Weights of a small image classifier.
Model: 4.26M parameters, arch resnet, activation silu, widths [64, 128, 256].
Training: 24200 steps, held-out accuracy 97%.
Data: trained on rendered solids tumbling over patterned floors, 31.8 epochs.
Rows from block 3, named by matrix and row number. Rows with one number belong to one channel. Each number is 128 + 32 x the weight over its row's rms, rounded and kept within 0 to 255. All counts start at 0. Numbers have three digits each. After the name is the row's rms in percent of the matrix's.
# convs0: first 3x3 conv (model.blocks.3.convs.0.weight, 128x128x3x3), inputs 104-127, a 3x3 kernel for each
# convs1: second 3x3 conv (model.blocks.3.convs.1.weight, 128x128x3x3, transposed), outputs 104-127, a 3x3 kernel for each
convs0.57 101:088142151104132153159071160134101144149138084101123109126142116113123103131156135089125128127143140116112162115127125107138097078095086094113119123150148147092123135166103102105105126119129117121133095143167145137124123117080144128071163135079143122103187224115160124137141135128080122137079123148129124162146152159117117120126166139131129145142097125094078073162089062178095074120117149123134170087138105118158138079132143105060106128159094144131115142150145150105115135134116141130093104072088136103072172171128126107147133147037129135113149146120141120109120121158177115094191177089164172114150105081113156135139126122138131178142151085132115113
convs0.58 098:152132117125104074162155126122166087107106093127157135086081141094071143109134120046071059108119098136122121174151148143165109069098085084142128056098136091069139130114098170123095151138150123123136069072137106095116108139173181145085150123165146158134098094167147185166108131197104131168163173169156118076091123156058156101086082109063143157099075055149171156140174082130135043122164141091097106163172088154090113096118141091109126083104137084122126067127095116133140142121130117145148142107132136150108176147138101156175133098146080193161131141124051144111073089079156110135179108136070144144067178132142118109172183156115180144077111118059146135
convs0.59 100:121124130133144093142125080056142120154125106166173154119147119129112107069085080064094110104141167073148146078156136110106120104104118140137142116121170113135147112073124118152125099131047142123120109104138130157162090153150130158145108076101158144150131058045131099116120095164142120122149120178134134145111136132120141135140112069094151120140165165183168116122127116121085121118112109150172124078100130147125129140151128165146137135129184159057121186170164149139107129090095154128122098114067147133083091105098106105150111162129164167074128156122172090138141089088155171130153120178142159162079165172145105088107097083169127145152181170151145138
convs0.60 095:095134145175173144159125105107128133115096132172136132103116165078141130102114085105142146077152163095097065098047103125147151084148165085138150131155172151124133143143151116104044181167134172169204153135128100105063114072160126109135151082104145121049154128143138142163151132109104038051115122177146143183161160152113130102160154169091106141153110149111063119105072150126127176157131087121116118121103138184133151136142151161133147202148104108032014086095065176165183134117106123075079159075089161120110120120115129154136165139133165135122099129094071092122133136124114129126150144110166118108150135115131072098183114134130159099127105084093094096
convs0.61 098:073123137020103116079081139161168097083173131040133104100099117099116114108106123121164157108131131142054123117110117210185104181141066103074195127071145152117159143131153123107151058122144154117139129134127097069159101121094168165132124138130125128099154205189183184155106049145141137192098138149087079101145105093115063159130129096180137057163095124078137141119167106133111063143084111124062126148115089097103137128095133084048134157182158136176126154111142132119119104130130082100095155055058187159122164144142137130127117153173110119118106099094136121101126181122130057101182124184165168175171137127140145127158144160140116109125113129177116092
convs0.62 100:134120115110133069128143121131124139136171141143150117134119132084091145087130116084110124144151133134199157179152131154058074152098090138153142115143146146135136138140160137130129142112094124139164084159200151143160120147161153149125171130089164165143118124112114073107098156169148144138181155109103111095038131151107157131147127107133088101078118161145138100152144122124098147145145131156124132120104168114122105112118127134153157171176179132133121113126068141105117121140159164162152193141122162117099163152133110140150111163131135156148134100147092120091160111086142128102153143107103140133137123073115117080098087073096066087139140113137170094
convs0.63 097:113125103090108123141174177177113042121080133149159104104131116133149131126154127107115103077088169024089105127117126085094142125135094109153160115130116070129099155096084149124119176115129121133086108110118083055028127160194089118167101082165158138157113106142134164175103042118130127125114123095137136079104155124055126105165127147156151137145159149166164155106086112042057041076128121123149068096086113166145155157168131152132147105082105124133127150102080137118104142116119115108109157162149081078134126119159165186109129117084149155112105159176086147157083105118131165167108140115171172189147140137167147158208167130117171114148144139105090131
convs0.64 100:128045096132121160121144117087055122112132170122098099111107161094183130106131100181169135047079102108063162065098127081104129088142228095122175129159179131167154088131132130102140170169107158133147124095106129139083152125157102079127092091111118101114102114130102112118105112128089090143121143171158157164140122124115145078122100146124069137133147143063072097165108056152101123133130145133162162162187130088124130120129126148178147131090137172076128152149143162135121126123135091081050175163147165119104091061039106159140133150127177106108102147151134146124140120167140194218127156147188089140076123132079178183153159101129093135139126156154119175
convs0.65 099:123125100198125103181123097106151162095139130095103114130103119132067091150111093165150156138111119151101074187128136179073124181102181140099100119102119119094134133084122130123102136118136133156150097135149136134091085131105129140102086134135097085057073076174160146167102083119159180154124086102074141170114113122139151135106147141119142117159077096109123112080069143128146152107118091117148109097164102085097152134148128156046079116127183077086116086149073133103120130158137160155112137091089131058098115140176096079096071094171095117117141129107111150125104142141123083086084083160117150160081079127094096125088154132092099050109072134154084147
convs0.66 101:089145195140103148141135141128137144126118114189136117075139145109139165118121110123112122159121126163131068106110104141112122163152150130123113160127114136106144056072111079126116130155151147123082137135143152136134145142098095104121078147156148117079094085067137112092148146124132127146166151177164154104167142123171190148107148121116136107122133098117157120135141151153124143153176117155158100164084109131112102152152109094111141119087093137132075169149070090140114112148139129135169110133130093085117171098091169121142141115072174086073131168103082082122096164152099146112130124074186187141069115114136153091109110124197155156202142117204195143
convs0.67 102:124081134099118109116123128130107126105089143123117155103116122113098112111132084111103094116131123112126082152147132137083112107101123158140133077097130118103138115114154131105074154021076029054109071110141163151116139161168074054107024061069189148164134155151110114121115135158153150124142120143039101115133154151127151109136099085108129164081080162170174134105094067140125133144153139155138132109070120122116091121182161087084113144086083140064053119103079133123168098117142143152152145126139153125122123117158133111153159115077174094113091083123097078085105079096114105136108102127111129163138100123165079088098081113114126120098105099127062094
convs0.68 096:125076167103082169100100162174147091146155116109172150112167155168168139176175124131098099115146129087104112049042110049086115121118133164128127167144135215130131123122135094131132128111108090150132085126155090101104140151158210156144172141113195162170159130128133118174140109140136097169117099177095120132131127140116065136191146169126123206120140192072094138106104116161107086154069140163050130133166178144126147099156155142089137122112160108107151147099158135084127117106102099123103135159136135137083126099044167151104142169132121157159132105126164136147192182182200140149180190102154132124155066118080119107087175191113130122142072089152101165
convs0.69 099:155144135131138119150125155135128123129133136147098139125139163138171138133143132116102119176097151088132140131100136097129132088135099074127160095090105100109104124046136125060117160122108070084054106123089089102056166128169111089102092063170139142157106116170111136119157161129141160151108157141064159169104141101116146126124122136086128148094134175127060075084058091106082123197114076138038106121096100166153113119116126135114105150123109155095122148130161068017089083048045109018091086104105124141149149126150158155101161095113177086105144087137095086112123112160113157143134144112134151147177072153172026082169154103135182131127096125135074145
convs0.70 101:101216193151160121126128105124107155126135112129158097182138165141114159158166148049107086148144141140182152071145187144193157107152137159104120183157124147132078198131111160126127154121111074127136143151147150140138144132093136132105137112096142059053110082097251171124175058150133043148123126119085091151095129136122129091130155057118139052114078088101114201126128173101146127164154087103153117185110170197126102124132091087122106097119123123132058152129064125158169158167162135138128064087169127181217140180177140075113123104126174055103123137106177179112146207173107099171133138192135106147155131119122093114104131129090168072048119080129110157
convs0.71 101:200145100125133115064098131131142134121140142125135131181080117141043060140085078083141173058067128147118106132132157083104082149118084151121073145167131156124129125185152142141138111107149139184071088168170137094109099118145108141138101148147124122042167152098123104153138100106105103165113102169100207113049101105111099098140144145127140114156097126152113120120149120113158117107078067142168195173197177099093094104088092137107103134147159118109154173069131090161109090147126135131097136145107077128070089143059168134104162115135121110146135108145142150137111134127065195163079183157107165129130079101104104168122200182103096124143121137101152138
convs0.72 104:143114105119119135108126132149074092142065105109113124121108127088179134154153134119088125113158124158116112173120120123092122119073115088144142129086122153145126135117123149108117183160165058058136055141142139164143176089121165098155155157147182116075164097147074115149116142133122153148095153128082050162110146113146128102134132124103076150129143059167124139134140117111094101134122114130046174150162100055121112088056112128132142095165125054104158114137143127097154134161146132177137192153121146096084162162163136146075157115110124164149101128128116133155089093136101087153144143183149102155161123104202122147146129146123141100153105080094122107
convs0.73 101:127160105116138107119114114126110064142150098066137093111091143112146143157150087101125148082083117095088087099135110113121162127143165135126128124114127111133146129105098097112127163093142118146115112114116121112078151127121065146154032121172139106134114078134102141154073120107119174136170131141103099095108137164111149136159147088113075079106064115149124179139116156095101137120120135138118082101091176140125173152168155133105135164135111153150112131126132132133150081117151116153171160161111110132144101129176139151151087091135148091081099151159125101140092133143124139139094094155101195197208182206109129189089088186127106078127108124102111132
convs0.74 099:087068102115096098167141149126115086097141135104109151093125105108121148155154201133162112075106128106121123164124127132146155096145126089079056072100058139102094148170115150119074149127144145145126102099048090097119101120128138140144149156105088088073096123148109148157056092116133140170220192163133132131101132057048126139188110117163171173118109122197120113145151130113135110119108099133111132144089099185146100167148132096115151100134151090142163093106083152150118120109099147136141123089096110138108054105121151133111128092138114082126104101114115083121113075076068121099110141157149144175142112143196153122178137103132138130114116163076108115
convs0.75 104:146134102144101104071120124107142159102122130177110108071065071087113063086148110112127133191135099175175135125181077194193117139135125111055131128120061131129089149114119148114129144164140097138097137105135127126078100114065119156110114121144157130073103106187149147160123060082109071093055126142075137134136141147094118097097127123152122124126132166133104130179175176157190126069089074098114125143147154130152169109107119119117092149128161143116148099071101129132126129141169136121149121149130128146133156141151113102108134057145102083148128115119129154130131117118066115118097141145098116142121084080073121163107118158091050057099049112106060191
convs0.76 102:100126147125203165096149143142083139159127158129080136086126111105181074112149087167136146124109144031069145081059101081094157099117113082130143093104111061150109075128147067132157079129183151130150127126121096075101141125141137108123152163172142106109149158120157179115077124069099081047110074131129124163149090124145051081133068059129115058136117053129121042146110052112118132151097123138127115131121117113086137084065122103136099102095133116152177163120169145119128146104124104101138125142090113118102114127182114115139129165159117108164113089172085117169113128121169120148174103127143086108142161138152147096147129133135138064129161082115130152
convs0.77 100:221207108175169068124169063146150110121142132114126149165131129152100122095106149170164123099134112108170108079105115054044056078062069146111132129129142104148136122125108141112159139116131135110104130109117141136144128111180100111126100101079143174149134115190108124145077069091035063066108090074160068117111094109117111089132152134128162134128123172102123129100133094109130056120131130121108156122165199109160125090120118132114155125091057130072104126077081128160126144142118117119122134136165127190163160163134102130131123079113120106107143133151156096149225198166151158174064159188018163177088093123120117161090097207133149139130097132134098158
convs0.78 099:109085178123082130122086096086046052131106082114077073155088147129129156162179133117081089105112108097114085142124181181161182102113115123131126094099134128126104126125155121068142171093160162147151146119114132141114069078147055087157057060154145107117129095149153143137047124151115176109162148091131132143114151181111166180148169149134095100155087103117085126128137117150112094145131109093105116163109117133144112074155148175125145113144126164154135111103125150133174132109129109128128183148157177147171160125165073126073131112047158125040095082132076096137073083158058099117125152133149185185142192206100105147155065116112107105129097100113152083
convs0.79 095:088185113168188140194160153104102092124121154149161133115114148129131142146157153087120115136164180105115119154116145167151171189184175096102117099089069145112077105072060103124142147134136089076077120122093092087044133102124127103119121129155108113132068100106103128111119108107149131081066069047039091129126144144109108101147131109113153120116125190148144100145148112152167147139117093134103141146116156141132133160170134089130109145111101159144175139168174084069062054049041069057023140124128134115134177170186143139106135109121144121112086123128135091137177148175139111117149108098104126129149116144149089133107136172104120122126161162161159199
convs0.80 099:100098107089111129087066106120167145102120143141086093115149186147160161174128139154187120096119063131094111119102108152127161120115130066088094122071095128055137108108079134121086162130139125127121142118100116088088136121089135150074111148152119129109123117194185104146113165157096139202134171139110175139160124111077086103135073138131037061159129090137123153164151132153142123086114130151111112131098088061079135056087083164091143111044112130072147132123171133126132160157147130149150152139136133149154128115130111117134119095156118092135161104090138103051110050077122073115152133194115072131143119148136145165137118090090051151088103147083150161
convs0.81 101:135130094129143084162172109161145117144108090158097116119106049091051089089072131136167169113135130122107119131128109138130113149164111074063144115127136131125101083111128103094112131128162097154123056152133095147130136066134110119118061088094162133093133102094142117119146141152169131144110141198142177160109152125137131145121061111154106091129166128087078073139099124094092156144084108134131093113168080017061091083156108138176137136098131139143179179117144112122131113153114129128131114139094055124115115114087114176163147105148157094153108104172138156159104158101145103185113108158136121100181099095169107147173102172173137133188102133130075131
convs0.82 103:086087115079096104115102155053075040050097123030064089138113150094134118149144108103062093117113121135146104142139164129117152105108142126116104105137123133121121151163151107108152123106123145134144121121130133154117058121144080084168092116161182133123164118123158132126097108139177149138169114094150138127116139127112156163100118134127087059140078073125119128159155134138134160114126106068101144090057155131138122112145142155129121146175161147154130097104096051097136077121165081127131138139117110139139135156177101126135089071116106080063084074074062105136098084153075080105147135177135171211133165141062034150134069065079055057083071127094073101
convs0.83 101:117117108125139139107159191144065000153068084114150145130131123103158080119122109100134123112144118127098109220156171153153150124092133016107166094121139157109127174042133205137126135142135042039120155143161142164133163115104171152134175133164106092057089154106122134143070161132127166143141123123092040121105127132126135087143116141158153115118159092178132109157151131155088128151102147140060105121146094043084177141109149120100121154131129146114105138174165124078144137151142117164114193113143158143106142172149135133112121171059134154081116132117109134161107124167132125142108153132133147152112116098175127105142118129156195075122140049105131141
convs0.84 103:118140154070154156151164107141144156104134128108110104121151088110083071186116125129082107140114116081123187134070118188171174111126131123124101139178153109122133094188160130120125123113096111094092145133122147121148147074124127134113066133088121122122095084157104136152138141076137077090108162132129076102160101151162140165110093135122129120147165145111083113097128198027117142170167133181087112153132088120176169099119154130114090137113185107129161148110168114089111133111104087073114138062034091115174103187202171147116151094137136108127113114130150181144139130127161088096136118156137119126196166129164081105183141124063121169171089151139135160
convs0.85 104:090116084150120149096105171066056068096105102141123132103094108127116119186133150127104120111104121154132171144173151123150148174178131127133147121141127147149148089110150128129151125102149117094103131137088133115142149135135092071136058049119141142138149103116182161173103160128170134069126155201097115146133137103136122118159152113155169160162128120124155129115111095101109115107066137118120136122109163178154162131177131099040083153137160131154176157117162136127145123109114088078138139102140166089114183152151105143141131098098116060099143106124091099114066068091100118169048069094138140107088130241125126177117102142117150171161118144163129124
convs0.86 098:240185110125123106065088132110109110134097104130153161133182145118158130113170123132090090097104112085076129176198169168139104116091081109094138152078126155103123169102137151129140141116156126135135143129126146149135097103139130095086166113098147115160118074098106115097109127180103115119134104143109146127085142147138134168124130108151114077107071120051071068106110097122111038137131148120133143162164158087073047104117112152104179161121087121136086062093108153169145141131149137132147173183182178188170156151161089115130132059099100154140105124167165133148202165138118128166114158203103132144106118156088119179089131215086098143140089113151086106
convs0.87 102:139068156121054132069034146090103093094114131095085068151114127181145129172165155154126113146125100107128107127120158128175143094110117118111148128112130131110143141108163123060125120075148153134142161128115128140129037017110073059075090074117194181194148190191180167161119083119129124173171136140170156159135117135144150179124138187132111118161102059156132147151166152156141137128116159099112161131088129111149126042062094109103134154148148164115114094052095093097111105100123094103104142147150124150152145141153155099090118078123137087100120081082095098114130104103107090117133124124119118156117113120081075113105064078137096092144090129110125095
convs0.88 101:211148106194166120119094157101104142120048136148107049124127076112162093131157132107127152132136100182195137097145091118132103132136112083125084104100112128109115166160144140111128163134133124138132138141125146104124111107121104101102115084081170135143147123190143153106149078097114110146087116104122109116124149128165097105157113125190125085193106082137087092138141117151182150130151133153149167170146161103113120106102089125101100112112158136074068140093069161148139125131153139126141161155087161150143172149158138064130101059115121097070125136132154084149156141122088162125120187188129115143208111102070119121107132182145113118162104078158132087
convs1.57 096:144044079181110075133131069139116132147170178086128141167130126116128138102104118166205165146142096148079143135183149134132170111093133150146195125121105111147113104112087078077096105119117084165183142119145132164164171038119184122124134112128105162146068069102102045072084114092079105139072120126128151117146117120152098102108135154181071081185179122072130132077135116106149112109114123158051155134075135164161149162132087108174160109123151087138131155150097121132123092110159129115130098095133102045122090029096141143109104134097128057109151107186150104177115142140131162152143143163163127121106129128117113123110110120084148100067106155176093131
convs1.58 103:185078118217096157166172159153123095087107065087113128140105102196111084175108097115157119158121107160139132193154092112095119105111139148071098118085107105145180114104124104118151148128117156108098172126084156144102152079098148151144066124133108135128070116124092104073133185134129081082118091092085122143149129097148142126114124131149134110183122082067087159018112125120159098107103155116152121131179158096083096129155136092081119135111112083121091110134105143094125099060111130091110107065128057075140076098148130164098101159124044092107182088124133093145124145160086053130091076136128082130117117132144160132121158127000120089032112110144193133
convs1.59 102:124134083141119098143090116105099143099128138157157130134113113145096054103134097127119115127137141110112100161167158132132116117154143132122110149086118155135158093109081105123139123144181103151134133108078134116092093099092115130193125130156126102119110125141112108117123096109129089111173149125117117086105102090137115089150146105148174106078142116057114160096119120107142133104091139158117146170136198161141089127122146142147144097135138127145119100122106095120131112129137132165189024019028017049093073140137106089114116093142139112160093024090124121136138162139118107084094100072134179152149172175180171116162140112106083090155142112127144142
convs1.60 095:196162147129122134101108137108104072138131066115118108146121162115125128128129143118094115149143087143145134112110063062080077087103113122148091120117093199097035116138158112121135143142143063084101109134095113127115122114082130088061138085105173142119118122120135108158116099086130155150115137150148153152154127121113111092099110173108103122121115089104123157129111158147135184151140160162154139122124165143162156117100105070107092183157137156131120134153179106116134103107113104109114147139160149121116172128155145112113130155128121151152121106126146133153161172198153155192142120169114146169130152203105129198154192209063120145133130139102137143
convs1.61 099:101094133151073128126111059105162094075147124108077082126099052096111116108142172143142105082140115102124154117099116121085113139096092192105127171109113095143124129109110136113111133123090169112108169061134208153139178056099153132080112179159121106079094081090088062100145122138136084118142153099101066151127085174167095125127133162089069140138145145081082138107090116139080074156122140098099110134107142131079124147100117108147125122095122126101144128071088113097118108083113130083081058100120111086096116063068182217120113162142085073159150144138156112105144033084076077136102090130141128096168141162168109114151112078102178136064083143087127168
convs1.62 096:089120119134138127106153179111065051137138103124133098088092094155121083163128129118085063093095055091127069118108127069093133098108186081124109107116088128146092101089111144124139175162140126137154124115079097067041150124122135138157132149112065124160073121134101054089162155124127158174155184197181118106145122105105137152179161144178120063137090031088128168100147169109119113152124106148112138132127143116100047151143105160156105103116130164156137116091116120115113139127125165156150121105110124114137182105140122118144119135125085109128127099084178152176181142129097085142140125143142146140162171214147141151196168150096087052090141071160133096
convs1.63 100:173211104128109040134141104140168113143120098139162125177139121174159161142171170134082108145109124138104092128190122128168087124123076105086139155125155128116136116139140109121171125152180148102141105153152137161126098193171074153154063095091075142085050140118103126137099154146124113127170099073104112137119153106174153126130118171124162205131123131168136123101116108137136148152128143175145159157174146096099131167131146112060106186140125125125093073086089126142136109113119127136156045112093053126113084137159097132110054130130114155177123127109126114110135121109117128096072134100100125096171141147134149169032057113094150116130182121108148132
convs1.64 098:143082080112115125108138126109154159114098074174176126140119143114163153147142120109122113111138142125104109125117085133097105156130154146103134150120150153137103124131127132105121143127141093087038094121117121126114081121179140134162163152128143164155105149159141130126145137113172116106169152161137145112161156153148123134052123159071130141101112115130126117107091116100085158156144116139114114133131136124133176131095123072037041102130113049107103107138172129143159106119138118151175048087072123163162172144168148158143161169140176183144089090085135138140150151180048117102055114114088125153214208184142131147079112165118128136132145132083110130
convs1.65 103:132134174129159172085112130132159092118144068102135118087046081068056162097119164077088035134139074150168194170151124084096058086071031124153158157136168204101116149125081133087076104105091171092090120075143104102140098089144112069105162123137127171193101092129139066123108161195064171186187192159138121127108120124087128105087084118047131144064147140141166152123103139116109131127172123114141093113135108120126123142086138121120137136179214161108113106119161128142109124120070072054072135142134151092063114075061188125138135136157078178175104181147160142145162114145199143207133115145096114117166144140139125129127114137152159144115093127094124113
convs1.66 102:106110087123097151174133132087094056056081120094100169022049104043120104126156126134119122153119045111110132118153120109130127090116099098076130081087154092142121160135060167112062157129112102145137138153151110105110116121133086104116087067094138091098117027089154123055166104058157115096151120094174133141188139117195138118172082151190089137167126153098095151084110129130099132128082045158138093156173113158111103184187154143177128108061114095056145159144139156122119176145126190147119088054080135084067164111046126121129051067080078050111143110086139080099146089096057081128117088158147094119160145149125120143107120074099089092122123107152100130
convs1.67 093:056059054123121151085110127120107112093114155152176134083110136111129099139155129127104130131118119106089043136096124116071091119132171153133088137134156144137111129127135157130118150104120111104150102098122190141151102077102144158148153131126067119106076159181074111127141132128123109090148147117134085109159073104186127128204147164164094110118072100057107169036079157076082102111116095158128126157117118123108098131101116138095146061091140110137182052091096128122155141131129170128118077113120122170112156149105112134133114150149155105134150093104131127126138115104065128145086147144101146101137155172147152131164135125077162146119179121100098104
convs1.68 102:175063116139086102133098103125104061097146034073103057105133171142143144152128076105072078131068061104117105123160135100148155174118136167114137141072064128149101104111092117107098124108093142085087154065106175105129125123160137137214094147133116087090138122100124116116112090119103122127111123147099052140147058133170139198097140177084029100149116131116135130106112142094125181129123112112056097128096104139108165163062102090125149104108106100117140125159179103150132095123126121096098108139122132137142141121106173158159127166125085113140113135158168171198155122130150157127114188185151189190118139130110145157068052098151129110101088113112105093
convs1.69 103:155109079134078079133096119123102133128126152172187155117139112136140096129119110139080098120073085097065107145122173118083150128127131153087020119113078104152144083102126078095111093094132110037052127060094161155175141126121136146153104125129100159147107137135116155133094124134071086078072123148067005069085014099149130151131117123134081115146123163084102112094103102114128149088039094077071115132128134125083097150103110101145150056076127087112134110166142108103142061054125072081129143158170137168159114147130104140066145159087151143130118122144122087143131124125082133158112153161151159138102115135145127151131113109087117140118133128158128141
convs1.70 101:104114070153152070133155074157136109157144125137149082088034100128078105182141105147154149196141115190179123119148161115135152094131090061114128071139067125151075143151111111110111114138133130108137076050076149120107127187166079107112082122055144152116141165134099125111066105129008128153057137130113108128117124105191153153153098142172136105159154139107084061130132041130118032139109128099080089106087089125118102148177096152150104117145114165170123176159069135164116116145100121121087123121081129125097143115100170148156155104142107122153110105101069079061059058043160144133159133097111092065143093139081077134063063134151112110152084114165117127
convs1.71 096:104156148142155172175164121180174104133182117152123125114054076107086130131130138123108103122157167104140166138144104111124111156176164113108202172125209211101150167117086134117132093142171132147153114129173066095112057143156128146176124121144099149169129133150124158160118064182137082180181107094103142052124128076124133090106095166102149156055130124124150101149124082176144092151136122100151100126113087153158147076119126125106124102147146142141078126140133161159124134150134107129144143173115186171102173181111149129150125153191140120213128145120182158143184167161131168164145151121189197117203196189154128108063062088152153153112084136070091152
convs1.72 098:100115074133144110119135134131123148182104136182112122054123164105198162130160170167228176144194163138119123138110162142085103115049121112123182147149071157141099087017029077051052106091123090154187137167109164083110147169095135137147128121149088082108048134171112136117131113124113119088179131145191219162152157118106064107066123171125170169168158152095113153065097140073142151128133119171074146175087136158210168187143176198093141084042102051093134135131126105093078117119100133092119137092072110098067145170141103093145112123122123107112133101110151112130164142148102137116137145107091123118097066088097136139107133167110082115086103136114092112
convs1.73 106:122128126138163133111145107113076097133062084161112143137121150118079099065062107096101103088084083104103072186153111153110067186139123159173159134114143164159165112122116136105108164102085155147151115111135106154144074107147075128163115154134046064092075092102149088077162140124171114117227175149138078123150095139130116134141159157104107126072109136098095142108096096126110059206144110166123132157163155110161133175122139130082119093071138059076097087061072137137119151130106171135100029019031075100072149115101075127171063091186111127200094087002160140050172158137073104136063119113125121097173150162153156144112076062072080149128185132171175124
convs1.74 097:116091149101099111083111085097142137064115125078100117146148081115150122105149152150139099117102113127139130140148140060085090062106139126072160123062138140109108079111138071121144100144134098105125027105162083139131131107102094110101101120116103146130042130139091166145123153165090115181142108146119121122020151152107155135109141153081123110097122076168121070122104077129140137096116119069150158105098105112125164101111149118095107141133126115147128118142118103110128045101133022112142113090101090103106052133126126155102139169132146135110146139127074095104098091110102078119135093082108157108146073068106092083103103108073135142094145129134122121
convs1.75 099:065153146140176152145134136099108131115137081086120100104063056112074086098066085158132123070097068103127120100103126130173175116163141088122154121107138203159064089133142107116090109080081141120122104110141183150139082109148157090114167122113113102116096118143039016124156038120105061131142127133127108086124149124134106130196133078082059093124133107113138105144153141102096107098150163099139124124070084124144139158107069188165120078095070095117097112090113054092095061114091093068058087128128114155143091092100080080160101055134064059160117131089097138129139062109084097121135118148067104132115140140123143143131123151148123136126123172097131161
convs1.76 101:141120104171154098127140073179094178149094156144136136134127137166119110112107091164139159139092110156048091109119148174157151187146148143207094170174091103113133119096103130103109148111120138095154170049151178124163093157099125172125063179111145069093178069077126095108065161098109159119106144154115069182170052165169106115076113168107091186124100152146068065122102098152162156135131164114099115160130166120140111085105091110124142187095111139101115118147127109140114122112124123110119143113116166134151099105102158099119180099120137102110102148136114167129044127115152106147157120129151122102140115151189129155137094111147085177138080129157127145
convs1.77 112:112134160078122143101105095118114100164156085144145074152086110142076073134119098097112139075086110163132092101177153116196132167157090079101158126106123175143086109087113131118099174148130086117161101112148182160143083142190169100144205136082131194169128133111100071084097050125099084153170160156103148156119175149163169128116120156104115162158127157150161111110159120107109074140106116136119123130105109092109123152092080189135123137167175068167171093128116112131128133137114204170123138204131100179099131106065132073131123077105158115148116173142092133103123120054195195161168188155141127115164118133122170165085110119174131139169144136157125155
convs1.78 106:105134110088121101064110113127109162103063164134101134168161155179159140113063124107098132095088120108086092162121129122056124152105155170146135146134103138141164120124150107116145145125128192156184160079148162170167149128079131111100123169111109142119101132132130106118201157131158126084189147106168132148123056151164124148106121161102097134099123115128134169098113146116115136171114146136085137129157131108141089117147133123119196118147151073113118091114134122131122102087108143116120109089040115110043151149089079123191038090203057107182105073077149067053151128098076117123052143111078102079115104183102132150139120121059067169077114171154164152
convs1.79 107:116119122097077075131095092095083100121120133151172139108105135127108110107101113075036053093047044122088078106100119111147125106098085134128118143141134111124132081113097072099088095092106087016051124050118152139151118143138104159188063129152116128117148155107128134129126109136084116143098115126047022050078032132125136171116127181084098169122115139148152163138151143124144168113115104105103107126127116157152125134149140108153160149136153152161158154158125091110109064092100067071103103113105136166094123146126139114076148113109134146127138144171156149171146133128140139154126141145141167160153146147082092146058054107149146127152150124138104064
convs1.80 097:108108175097119166071079142105095120087144094050121062141108131127085114106100128110138134120120088132157132197117096122141136120129110143028134137050173164124106103094114119105121136110111114116115077081161141148179106105105113135133142144148081120117045149119052126114172172132140063151113089154095079108048135154107157141134176129078112117119104103052107114073129110100119098094106140048090120106111101128140189089053155157128108092072111066161133084133102146121114092114130089107118101112094091144105089125095133089111159129047087139113134086116089121108138096118088108146095124142091088138177143106145128110123143140067142125092134117073163172
convs1.81 099:140147156151139066158131052186147126165121121181114146106083144100121087113118087111145181128164123101119082145132090141116141188148125092105138091131157091082117180105105168120135148134135111119168098155162161143153131192076156162089119147125135094123166085099155099076098087132111132097146157043139194114176198117163133122112153192109150160128148147102120166124107129125100124133133081111138046094075095152196178137176158101108169146112130139121119144086148179174150176155141170136138154102046178106035165101040162113159139132132150109075106172118099134128147128134164184159121110138122097156150096096128079099085096042156120226147100182088062124
convs1.82 102:123115076132127083105108118133119142131114125127137114096141126165173142193173174084138131081110123090121097142125124111073076161133110122117118152110092141133127105081067106102100135111111148161153158145118167155137168137087137108094123144122102141142093128106104125098160166141163144088167168091140136143134104146153170166109111156127132147120123125109131130085131137092122146134087079148083098121096102113132101107132130117105121089113104061091125047073116114091067134081049132091078141098085115090060119097068051095107024111108097107113144096079164083063178155077057075067036086086062083092166157161111113120068062087048084113073129117186149121
convs1.83 092:077135074099151040121124114111157162139144142164121123089106124102118151153108147162190157148159153120101124144081134136095148131038143145130112133130054135137098108100088118072114125102108110110156100104121137103152118090056120088099126113135128143116088150120044121145107115129098080119125111104168171159123128129124049122089079111090100163145118135102124123101142144076169158087122143143062145164076128160169150193127160191114138151083086110147133083133142116108110138109124142071104185117143142127131098100132100142125086160126050065080170144189162112187120074135094065065087158130087143125074050043104129114142145139076115070049132147109083169
convs1.84 098:081079115118085080123079118120090077151092143150135163076123174113128152131101131171123121097075126084101115165135086145145124084066105105196151132107077136109148109119110097131118126143107137116095072088139121135172170133157105092139149066123159137110172168142147159171107170113171121089206117129115107123124071118143114161167138097169136101173096147138117118137091089096070135098081080085072132147168114113101115081057081141099131160134117147119094148116119132127116113111141127127157104156070084118074097085146180124157174156147151181151124139086111113123123081183132091092083051108053083151077091140098162176088159141174085130137145124157162105
convs1.85 096:125113110109113136112094070108089129108110135161130158108135103112133130093086088037071084143133143063059141146160166105120156167176186155086141120095128132127110088110101129128104170134094099126114140118099104116142129090121084098129097122197129104163069082072117094055163147123159099058146123129130126122188154128109096137089130096110101099013024095137116109119102096156132110108067091106129104128143106109106091104146150100114130130107072078091080072123083089065093129141152162164142084065031063047046103118116062104108093127149153167166120053056114083099122137149074100116067078087079097109116111113132126146122126132140105089178136124149153161
convs1.86 103:121107129136155143129155168108121121178157082209150106168129145178139145166161167154147197124116117149163155049057074111158133166175157091112117108151163111123121077084104096072094121101095180121160158110152218200171086168196089153170055076109152151127152127120084126146115127108155148154157164195163072146107094159140136138138128204075080158145154171098100166139127148140122127112092164139082114171111084088163180083042087139126141148097134126120144117161174086115130098101133110105128100119113141159098088118090140093097165067074125071077096124099127148128095103083127104142149150143134166160174146148160149145133151135178156160124113146121158124
convs1.87 106:131116071119120082106128128139091156080063112109095142134141141153173179130146174123132147139152147133136103120111133102056084144092140155129101135126095104140131104104130100113131111113117163142162137127141144154132170100069166101095154120126134163148127131126121125121161166133150107057168088044128143164114128178170171158131128138139148126131117103113118139093110141098123159111047124098055114100085094100102125117129125092123142101116110108125115106124128109086117101051093120083103119101096117095084108112087044109145053106168066103154130069068132071084132102115055110105060107121105121123133110151110087113101106104060125138114152149189174152
convs1.88 097:116145089096133137070095125178063027185155033132123082147096135164141137175162142160107091165087065181161147148115059105128102062080052127177128082128166146078094113116102106105111119103108180129109093134123098097112100150168086092124149124103156114103131137129068128126155184159123185197088130184133141131072133135077113146132126158098166096095155100155133125156136133126147135161101104122112096096100101119132132100105105141150132166102119189153156106140153100122089077114094057101107151138064117140104072131139140081126133128104117123114124105084131139124100132110124137159107132147062096101164131174158114126166167152172087091131103095148141118